config = dict(
    arch='dit',
    image_size=48,
    activation='gelu',
    head_dim=64,
    fused_qkv=False,
    inner_norm=False,
    beta1=0.95,
    eps=1e-08,
    precondition_frequency=16,
    max_precond_dim=1536,
    magnitude_pruning=0.5,
    steps=14700,
    lr_schedule='poly',
    warmup_steps=730,
)
Rows from block 3 of a small image flow-matching model, named by matrix and row number. Rows with one number belong to one neuron. Each number is 500 + 40 x the weight over its row's rms, rounded and kept within 0 to 999. All counts start at 0. Numbers have three digits each.
After each neuron's rows are labels from the 100 images, of 14976 (inputs lightly noised), where the neuron reaches its highest value: "top examples" is what is common among them. Only what is clearly more common there than usual is listed. The data: rendered landscapes of hills, water and sky. In brackets: how many of the 100.
# fc1: MLP up (model.blocks.3.mlp.fc1.weight, 768x128), inputs 64-127
# fc2: MLP down (model.blocks.3.mlp.fc2.weight, 128x768, transposed), outputs 64-127

fc1.353:472456441571500500500500426488500592500500500599500583500500527545500500500500504500510500500420500491500500534500500500478453500500500500406591452500458500424500500500456448500500500500500500
fc2.353:500500471491500500504533444548561430548568562500519500500497500517583500571500516500500457429500500523500500433470512461499500485500628500500475471500511500500524419500500567485468543500500433
top examples: water (99); noon (83); terraced slopes (50)

fc1.622:552520537551513579478517500464523526500544564521500469452543563524500500457576456500446476469517456454518464500546543453512500462500358500460569527500500465474456541537477500487506549545498511
fc2.622:500548486529500500464539500452500500500474562432488550510500513478500500494530525584564513526492500480512534500487516496473699479481467521509514500500469500522610450443540455471500500504380500
top examples: sunset (94)

fc1.262:574495568564500500500582520500545487469528455500500500431500554500500500500400457500471504541500500500500511499500500598531587500500423447416561518459537500500500552500421500500500520500423500
fc2.262:471500400532452500500500500462506534520500500500500500500500576500453500440590500500482502522556512527500500500519500500500500561500373370500500478500500500493429500508489508478492497517563500
top examples: purple alien crags (39)

fc1.699:500500535500463550548500548469512500485495500427500413490509471500573520500500476500500500458500531578500500558468500500589476500500423500489497500500445500519500658452500556500500564518500500
fc2.699:498560419500522558503474500526500500500532587500500507507500500421500447500487500524553468529500476500475544500484487595515500520499652500469481500500449500500423500563466484505510500531500500
top examples: clouds (97); night (63)

fc1.562:500403500507500571425500500444500500500500500500537357506538500500500500500435500437500500500500500547500509546500500371500500500479500500500500500500500419500500472549500576500500500500450567
fc2.562:584500500500500508396553560459500473500500475500500518375474500500500500500500500500500500500500500523507395555498502535500546506464545540527553500500548500521500500500442421500500507500512570
top examples: red mesas (51); sun or moon in view (31)

fc1.191:489500420330500516500500508500500500482466547500556587500500544515500486466508492500500500500472500422500500500500500500558500500533500500500583500467500500452500548508470500481492500530445500
fc2.191:523486539670479459525555545500444532485500437423473557500500529560500536481500500500449500475437500500511500505500472463465413418504447500518482500500500500505500533500500498500500500500551500
top examples: clouds (99); sunset (95)

fc1.407:500500431511476418500570434530480500500500500500543480543537429500500525560479563579500500532500500500500500451447500491500500500500634500433479479500401500500500500407500500500500500442543538
fc2.407:539519580488500500500500573604573500462555500500455500501500582500500500500441367509485500500569574578471529467500500500518500550500554500504480500552500500500420569500510500500500500508500564
top examples: night (65); snowy peaks (62)

fc1.222:500524461415500445500399500500523520588500546500500500443500500500500434500444500575438500500555569500500500500500500385500463500500500500393479500457422451438510500545500433500515494500433558
fc2.222:500540500467500426496406500500500500546492559500500596541500535439500483500439499500476562500497485500500500500415500500500500661500500601500500500510499500500500408440500477500487500500508500
top examples: water (75)

fc1.393:490447393526491469454449500500556500543500447509463500500500476500488500500500515500379470500527500500500500450500500500500500412507546500500484500500500500500536500500558417500500500500525514
fc2.393:546500510500500453500500542500500500525490500523509500500463500500500500500500500500381532500500500500534500477500500500500500345500600419500500500500500500580460474500500527463500500500500487
top examples: overcast (55)

fc1.85:500500451500500500500575500558500500473500500500500477500506500529522500559438581500570500510531527500523500470547500425552457500500611500399581500500516457581500500500500465500549500500500500
fc2.85:606500500484500593500585500500500540446433500528500523500397500516500500500500500436547476500400460562514500500500500555500500455408575513516494500432435546461510500406547527487500469500470500
top examples: red mesas (42)

fc1.690:453500408500500500500503500500544500500456429550537514500500488500481553548567500500500427500431500543500431500500500500437500500500500500500458589500500459551500500500500500594500500500608457
fc2.690:564500543500500500550569500500469500500500428557464500547500506520500638416500500383500571484500500500534500481500500500498426500500500500588500500500500608461500493462500565376520500500500479
top examples: green hills (34)

fc1.233:500500500546501519500530500515500500500500500469500500500489500500500523500484557500375553534500460500518500500500500591557500500500606471460622622422500529500573585500500420500500500500500425
fc2.233:500572500500383500500455500500500528500411500500500500500511546500456547500500502630403425540500500500500561549500461505476428500500500500500518380513477477547490503500500557500501530500500403
top examples: green hills (47)

fc1.626:500500500500500450474566500500482500447500560392500500500500500548500500500341500500500575500500403500500500500525500425500500500500500500500606500500500500453500500448500500481500522500500500
fc2.626:473500528500419468422566500427500500389504500442467598500424531522500426508500500510500442500462553466500538500500500500514500468500553500414500500500525431500500500545500500572588500500552500
top examples: desert dunes (35)

fc1.120:500500447500500500362503500500500500500500500500544534500500500500559567500479600537534428500500623500475475500500500410428500500500500500500500500503500500500569500449500500500500430500500465
fc2.120:496500490538500536420500530463500500500500500500475500500501500500500545500432500588500595493436533500500500500500500500468471500460535500402493442500500495647560500500500500376573469513561462
top examples: noon (53)

fc1.63:478528500500500403500500500510500500500492500500500547399539500542500500500464500590448500500500601568500496500500456501411564530500460483500500500500500548481500500500504500500451500382457463
fc2.63:500500468500547446500492500504500544511500478500500547669500500492500518433470484500489526476500460500495500533447500522547473600500500425434500487500500449575500500500458521434474500500481377
top examples: night (55); purple alien crags (40); snowy peaks (36)

fc1.50:443500500512500462500548500542551505500500500500422513552500500553407451406538541500529427500524500411466513401500573500589500500500523500500562500514454500548500500500500454500465500422595500
fc2.50:500510500500560486500415492500407500500500541500453537500500483500530500529500392500500500445435459500454500545500472524500315458500440425500500500500500500475500500500374533500522446533500465
top examples: green hills (36); sun or moon in view (27)

fc1.324:500581500500516500537423462500440624535532532484500500500500541500554500500462459500441500459500500518500532500500500500484500570500532417474471564597500567468558500500539565481542544551500599
fc2.324:500500500500500540444500500500559500500500500579471555582500548500500500500439500500500500500500500553500500560500573633500500564500454449500500471500488464500346433500500462500450500500609500
top examples: water (86); noon (83); desert dunes (53)

fc1.497:456495430500500500501446500500505500500453472571500500500500443500439500449463449443536500500500500500500500500450424626500496500500412500500500500537500500500554500500500446456461475500500467
fc2.497:500464598467500500500441543500590500428500500500500500534527540500600500500500500500500500500500463557535500500500548500473348500500500329500500500463508492500402500500500500540515497538500500
top examples: noon (95); water (79); terraced slopes (50)

fc1.762:500500500458496500500500461528500500500500543500500500500500538474517549574557477430454500500545462468523500568500500615482500530500500458549439500500500404558341494500500500500500500500500500
fc2.762:500531430500500500417500519500500495500511500479500462386500500500448583500500500500500575492500531500478500500435500475500562500500500629506449500500554505500412500500500500500500500500597500
top examples: red mesas (89); sunset (54)

fc1.201:500500449500500457500539500528428518428449527457500545500560568472500500529520500500500460431500549500500465401611500430519500500491526607457564500500500536566372500440528500500500443500484500
fc2.201:500500560579500551500453445547500500500500500500478533500500522560572500525375500500500500500500486500500500536548500557500572500502503539475460500500500500500500500500557500521500500500274500
top examples: purple alien crags (72)

fc1.747:500444500524500500455500549530500500530548500524500468499500500575500500527500500533500500461500487511549500500463532293520500500500500539415521500500462544463457552528440497500462500500616500
fc2.747:500501500610500470500500430500493500500586576500550513500500573579500459500422458500500500522500500622500532518526500615500458500500500466456500450500500500500500541545500500603562537520502475
top examples: dark volcanic rock (61); sunset (55)

fc1.207:500500500500410500500500500500500500500500500500500531500500447500500500500500500500500500500500546516500581500563500436500500393500500587472500462500500563500572500500500500500500500500500548
fc2.207:500500500472500442478500453433424524500500500492542500513500500427500500525509530451438500500470500479500610500474574517500468500500525604500431500456454405500440500484566500587518495500509500
top examples: water (86); noon (58)

fc1.716:468500336478441500500500500478500500500469500500536500500500398500500493538500421462500500508457500519500557545418500370478500500536487500500485500500500477500534586460500500500464474524606529
fc2.716:464529549384500504500500500591500485500489419578500435500500444500484500522500500536442500500500500500458500430472453600500363500500588440500500500498500560436500500531500500504500500500471500
top examples: night (64)

fc1.632:563560387529500500454420529448511525517500471500524407489505500500500511484494389499448485500480444527500533589471541518483568540500344500500500531500500525500468552482500482500500550552500543
fc2.632:531500734500500443500500500542520500500500500500500609422500522500500529524366352530515500476500500500500497474500431451500476456472465500500466526470500480482558500500384527500475500500500500
top examples: clouds (95); sunset (76)

fc1.633:500500500500500500500500500528591586500500553500500456500563500511500500538447528500560348500545500500500500500500560500500431500524451562573500614500500500500488486500500452451483532500504500
fc2.633:500500448442500438500503532500500508517500500479500500606500500432500500500500500603500582495493500500500500500500426500500500514500537500500542500430293454500490500500500500500560546557507438
top examples: sun or moon in view (48)

fc1.640:500568427464502528527500453429500526500500500500500530489500439500434469457534500500596474500536500478414521500500500497477500500500500507524500500575526500500500500464535500500500452447495500
fc2.640:500500582685500532500538512500503546471500454575500528500494590500500500500500500500528500522487500605500500405500500500500471500500524500500474449535500520500522429500554545546573524500417450
top examples: fog (70); noon (59)

fc1.446:500500616500500500500548500543446500445544443500457577500496500444500500465500578500573500500500535500500500424500500500500530500500471501579343500481500544500520391500500500500468500468500500
fc2.446:500500553684500500500500521541500500397500500500500465500500500579500559500500500419500569500571500500500500500500500570500458568500500500500500500445500500500500500500500500500503500500386500
top examples: sun or moon in view (57); night (50); snowy peaks (45)

fc1.229:460567581480523500540442521500438500500500500500500595487570500410439510500582564500500500500500500500500500385500482606500500500500500500500419448500544606500554428500500500500460500449500464
fc2.229:476464472500630502551403429577500452500500465572521475557500500504520526500500500381458450500500550523500500444500510500500432500528500500559456486484413478392500500433487526431500500500500446
top examples: noon (85); water (73)

fc1.385:500500417500534532500553500455500500479500439500491581433500558518500479469557478500563500549500500452464500500500554517500500500440422500446587500500500500500500500500500530500500500500527483
fc2.385:500454419500500500500539500500500500500500453500500500540500500500509481535588500431500500500493500563500500506500403605500455500474406500500500500500500538504500441500417500341500454500500413
top examples: green hills (83); overcast (61)

fc1.98:530500390500500500549500432439568500500500512500564608500559500500500500500500500456480519500500500474484500500474500500500500444500372500443557492500530496500422536500500478500537446500500500
fc2.98:601500473419500500470581536603500500498536483500531500454500567509474519552500451500462479500500520636500500452500500500546500500535545469500487479486469541500500502507500500594500529500500418
top examples: clouds (100); sunset (97)

fc1.661:500500500621467500448476474497520500476481500500561628537531459434500520500527500466500552515515500442518500500429500528460576474472477500500449468500516440500529485526469500532500439500500500
fc2.661:575478500500500500500500463495500517500535500500500401530500606500500500473549500486471500500500526500500500500500500500500421507500617500500521460538500500500515526500530554500500596500685500
top examples: terraced slopes (56); noon (53); red mesas (39)

fc1.698:437500500551500500500500500500500500500500500500500537500500388513462500460391500564542486500500500500449507452500500407500521500500626500500555455500500500480574533491500567500500464452558500
fc2.698:533551500431500500500500500446500523500500500426477500500500548434500543500500553536525470500500500537500540482476500478500578465500628547500407500500500531500641500497500500500500500479446500
top examples: terraced slopes (55)

fc1.483:470434500500500574500436518548500500500500500500444500500553500500500449418639500500500500429527500500500397528500500521520500459500412500500512546543459500500453632541480433500412500524636500
fc2.483:362430500574494500535472559493505500484500487467565500500500500537500500416483463500500448500500500500536593426500500500500500500516409504514589500500500540509500437500473557529500524500500500
top examples: terraced slopes (41)

fc1.734:500453586500500414481500508520500500429544508539500507535500500532470500500461477402472526500500500500550500380500500566500500539500389452507511500500500405500433439500450441500500580500465500
fc2.734:525500370392500500500500500515500426500500500500500606500480500513500485500500426528500500500500500500500500500500489429500500550500416393489515557457500500542643500500500500540500500500500596
top examples: sun or moon in view (65); sunset (59); snowy peaks (43)

fc1.672:500500500500500543500500476500500500568533542500489500500500448459500500500500570522500500500527537500500573500500500387500462500491500521563537500581500517500562578500500550500572500500401500
fc2.672:500500561500568508500500518424500500469503504454500564500451500500460476500548500572500448532411500500507463500500537503500527500570500500500505595544458467611475539500500455597480500485580420
top examples: night (77); sun or moon in view (65)

fc1.618:500500500500428529500468500500500500500434500571500456500528500490500452500607500500500432409551577500500556500499496478500500500500500500500438450564514500551500500497524393500500463500500589
fc2.618:482500500500427500500500500500440440500500500515530451500485500486500500500500500500500562519495445500500500506449538589500591571525500500500451507500500565543455410500567535577426500500400536
top examples: purple alien crags (34); sun or moon in view (31)

fc1.158:509500472500552439500500500560500525500468528457500500462500566500500521566557399433468463576500459500500542500500463641525500592500451500446500500500500447549539514532500500547500518506587450
fc2.158:500450591500563500500500500500512500500515500500545394464534500508500513483390452459500500486500500414500500500519551319500367500500453500500478466500500500501500500500500566445500479500494461
top examples: green hills (80)

fc1.512:500413478523462500452597493500428494500560601523547500386500500471484457521500500544441500547500500531454517534449500488500516484459526533500549478401526500500500473460500450500419500544530543
fc2.512:462500590594500500500463500500512500543500500500500500458505463500500500500398417466513500462506467439500500473500523311480439500517389500459468500500500480500590455514437521500500445500551497
top examples: sun or moon in view (76); night (62)

fc1.221:500527571500442461500500500521513500500447499370500500542542500500500602500388466500506481482500541450533500451500500500500500499500500500500477497500459444500500500500500532500529500462437487
fc2.221:500459500349438500500500500500500500552500566500535499497500510519410500529373500500561578500500500500467500500500538611500549522464443500549552500500500500500500592500500479517455500500459500
top examples: snowy peaks (46)

fc1.474:500556507571458500500468478459531500500500463558500500531500424453500533500442576559538550500500568500500500500450500500500495500500500472569500473500500500500402422500534538500549500437441500
fc2.474:582473556444500452488541500476526512500532500453440630500500616500534538500500452500489500473500533500524544457500500500500500481500500500608500500539519475471451505484500500500500500500466512
top examples: red mesas (58); noon (57)

fc1.48:479500417565500500500463500527500500500463506545568500544500500560500521500397564500555500500482500460472500500460456485465402538500545479472500426494464463500500484500539461520500464449559442
fc2.48:500556405575561539475500486500500500500488500453475416535500500500558500500500601500500526500483500500492500576500500555476520500500451542500500500500526500500500533500542465500500464523403500
top examples: water: water (71); noon (54); sun or moon in view (46); red mesas (44)

fc1.254:500500464500500494534500393472500500500513538500480503419500500464512518595431412484448536551500461500508500500487482500468535530511491463521500554439545413528500471500500500517500522566403500
fc2.254:543534438620528500442500500500498500500500542470463535528500500386500539431500431500539500500520500500462531567500500500444534500456500500459464445445500453500410530500500451500558500500500500
top examples: red mesas (40); dark volcanic rock (35)

fc1.43:500470533556500522500500500500431451500500478508500446542500500488453431500500464500542500500500462547522454457473524474500500506467400500500500500500500500500577500532454376500454500500438420
fc2.43:500493503507493557512500500567500500500500500500500570500562457500415444427449527460557500500500500532442500509500500583500448532500500500500535500500377500503466487500512550454500464525500400
top examples: night (96); clouds (93)

fc1.106:500500451500500524523500500500487521430500466519500562500500571500500507500500485500500500538500500500500500583452440595498571440500422500500456500420500587500406500469500500430500500500500500
fc2.106:500388500446500500599500500500500500500505500544547582500500500500500500537582500611449500500500500500482559500540561500500493500561460500500500485500564500397429439500383531487430500525500500
top examples: sunset (96); sun or moon in view (32)

fc1.159:500500581454524500500624500500500500500500500634500500500500500523500435500500500500439500500489500500546430500500500500500409500452452500500575500567438500500500500565500500500500500500500500
fc2.159:500534460500588563500489608500577583364500500500467556571500451500500424482500541539500462500501447532440487500492480453500574500478500500559494552500500513547514500500500500500525500500500500
top examples: sun or moon in view (74); night (65); snowy peaks (32)

fc1.345:500500500525443411500500500500500500500449500538371548500500512611500500448500500500500500500500458500500500500500561500543489500500500500487500500500500500480500500500549500500500500541500500
fc2.345:567527476500500412500500500500409462502373481548548513525475500544500500573500502411484500505500555500500500500574464500500498518500500500449444500500473552500487454441503500452449509495500500
top examples: sun or moon in view (71); night (51)

fc1.241:530500500625466500604500472417558500500500500590500532500526455546500500435500500473500502508500516407469500500478500482413500501525465455500569466574528500430500500484520500465530497500420545
fc2.241:500483572500567500441640500500500500501496500442531500440500582500409498529540462500545527473500522500479521428510500354466461498500500546500466431500500466500577500500519500500526533510500500
top examples: noon (65); high relief (64); terraced slopes (36)

fc1.666:485457500478500500500500587552500500500500500500500529403500500546500521535500500500500500500500373500500500466500500500500443412500500427404500500500500408500528527500465500500500416476500500
fc2.666:500500500500460500534463500500510500500497526578500500564417469581500542500500500555450461505552550500486529439476557500554665422491500395412500500617500536518441533534500500553485415500550500
top examples: overcast (63)

fc1.322:466500421500414500524500500500500500476500450500390500585450451383500500500500443525549500469583534500560500549500500517614500548500500500500500500500500439545500557421500500500500566573536500
fc2.322:500500567500500509500500500500500500550500530500493500397500559507500534537500475500500500496398466500500474500500500570439500628447500500496500529483500605587453519562490467500500500500484400
top examples: night (73)

fc1.305:500500500551517500630431483533500500500500500432374398500554546500445500500441500500500564500553527500500500442500500618500468500500500500500471565500500422560500443500500500500500500500500543
fc2.305:500478500450544622572415542500500500500502477480500457500449543547500548500500481500500464500500454500500500531587500500500399437519534500500359404500500512500437500500500452500590500500500559
top examples: noon (62)

fc1.379:563500539500500410500500500500596500500500500501500500500424500526500500451379416500499501500496521500518500500560500625500553508520471570500518500445489500484429500573500500500496500519500432
fc2.379:500500441500390500500500500426589500500500500500500549500606500500543464473500500500500506500649470500546485590500491418419570500500443500500506555500500475500446500593500500500492500500500500
top examples: water (74); noon (64); terraced slopes (42)

fc1.561:500525387491500488492523419595486500500465500350500574500537576461500541550500413517469500580500500449532458500488500456500585500500524513436500461500490458527567522515500500533535477496508500
fc2.561:575472500337595535500454485538500500500500500645500500500500527500500500559463465500420473500500520530500545570501468500500438500500581500500500500500500500500448544467500546500507500500540500
top examples: green hills (57)

fc1.455:500500422500500419500390500500461558500553500581547500497437488485500500500577595501500500500489395533519500579478500539500500492500500550500448500500500500500444500500508500521500421500576500
fc2.455:500499559427500500493537454500500500500500453500500500645500500401500500500533500480449500522479557437571500483441539417500545500500587590482486377623500500500505500500500424500593500459500538
top examples: water (82); noon (81); red mesas (50)

fc1.557:500500560500500523500500588452500500500558500500500407495500500500500500413457500500453455402500500571500500484500562500500491478500462500500500500500500500426580508500479558446500587559500500
fc2.557:417442488557500500501547500485500500500449500472582305500454500500555416500500500501523536478500500398500516500479500500505408500500500533443509458454587444500500500506500500582500540477536446
top examples: clouds (95); noon (92)

fc1.621:460500500500515543500438521500500524534500549628400397478500446552464426468578468533471510500459465500500500533500500482474449571509500515546500516524494500479449438538500454500457548560473514
fc2.621:522481453382500429545500524500500477476464500433474574454517437438523502512614437500520467474437500485558500508500500500488532500500478487530548588500500500500450500421585500418500461513627500
top examples: snowy peaks (73); sunset (68)

fc1.684:500500556416500592462500546459500500549500500529437500430500500500500460461659551500500500500500500500500461516606500500500500500500500500617500600500500500518433500436500500500534500526500500
fc2.684:456500336436415500596522500500500476500462418500500500500500446500510500500606606500500467500565500500496386484526500500500500500519453500542504545500500532533500500500500547500446468500500500
top examples: sunset (73); snowy peaks (36); sun or moon in view (34)

fc1.9:500500552430500432500387596436500500505500500500480500500500436436500500459611457500483408500596500500473500500500500586565500500500500442573457500500500590429500500490500536500500500500500500
fc2.9:471500500463511366500501500483500500500499500500500522384500402463500500500534603564450565526408500500446524483500490555475444530546505409500490575521500500500500444500461500679450500500500408
top examples: clouds (93); sunset (82)

fc1.391:500500500570500415488500500500576500560500523365500525500553500408439552403473568605500516467475489456500500453500500500500484429548449494543479542500500381500560500409500541500500500500500500
fc2.391:449466500474567455515500426500406574499500500500483500500500500452468503500500424591497500487489567468513543500574500516500500479542534500500551351500500562500417500500503362605508490462500500
top examples: overcast (64)

fc1.515:500448533529500492500555500500500441500500500483439420500500500500500500545500500500530500500500522555500500443460445362500500500500542500500395589500505521500522500445547452447500500473500553
fc2.515:524493500515552500520598500535500500500516500500489601500500489500417500639500500483574514460497503592563500500500500548500497510500598559500474500500525473500449550500500620479553500554500456
top examples: high relief (64); sun or moon in view (31)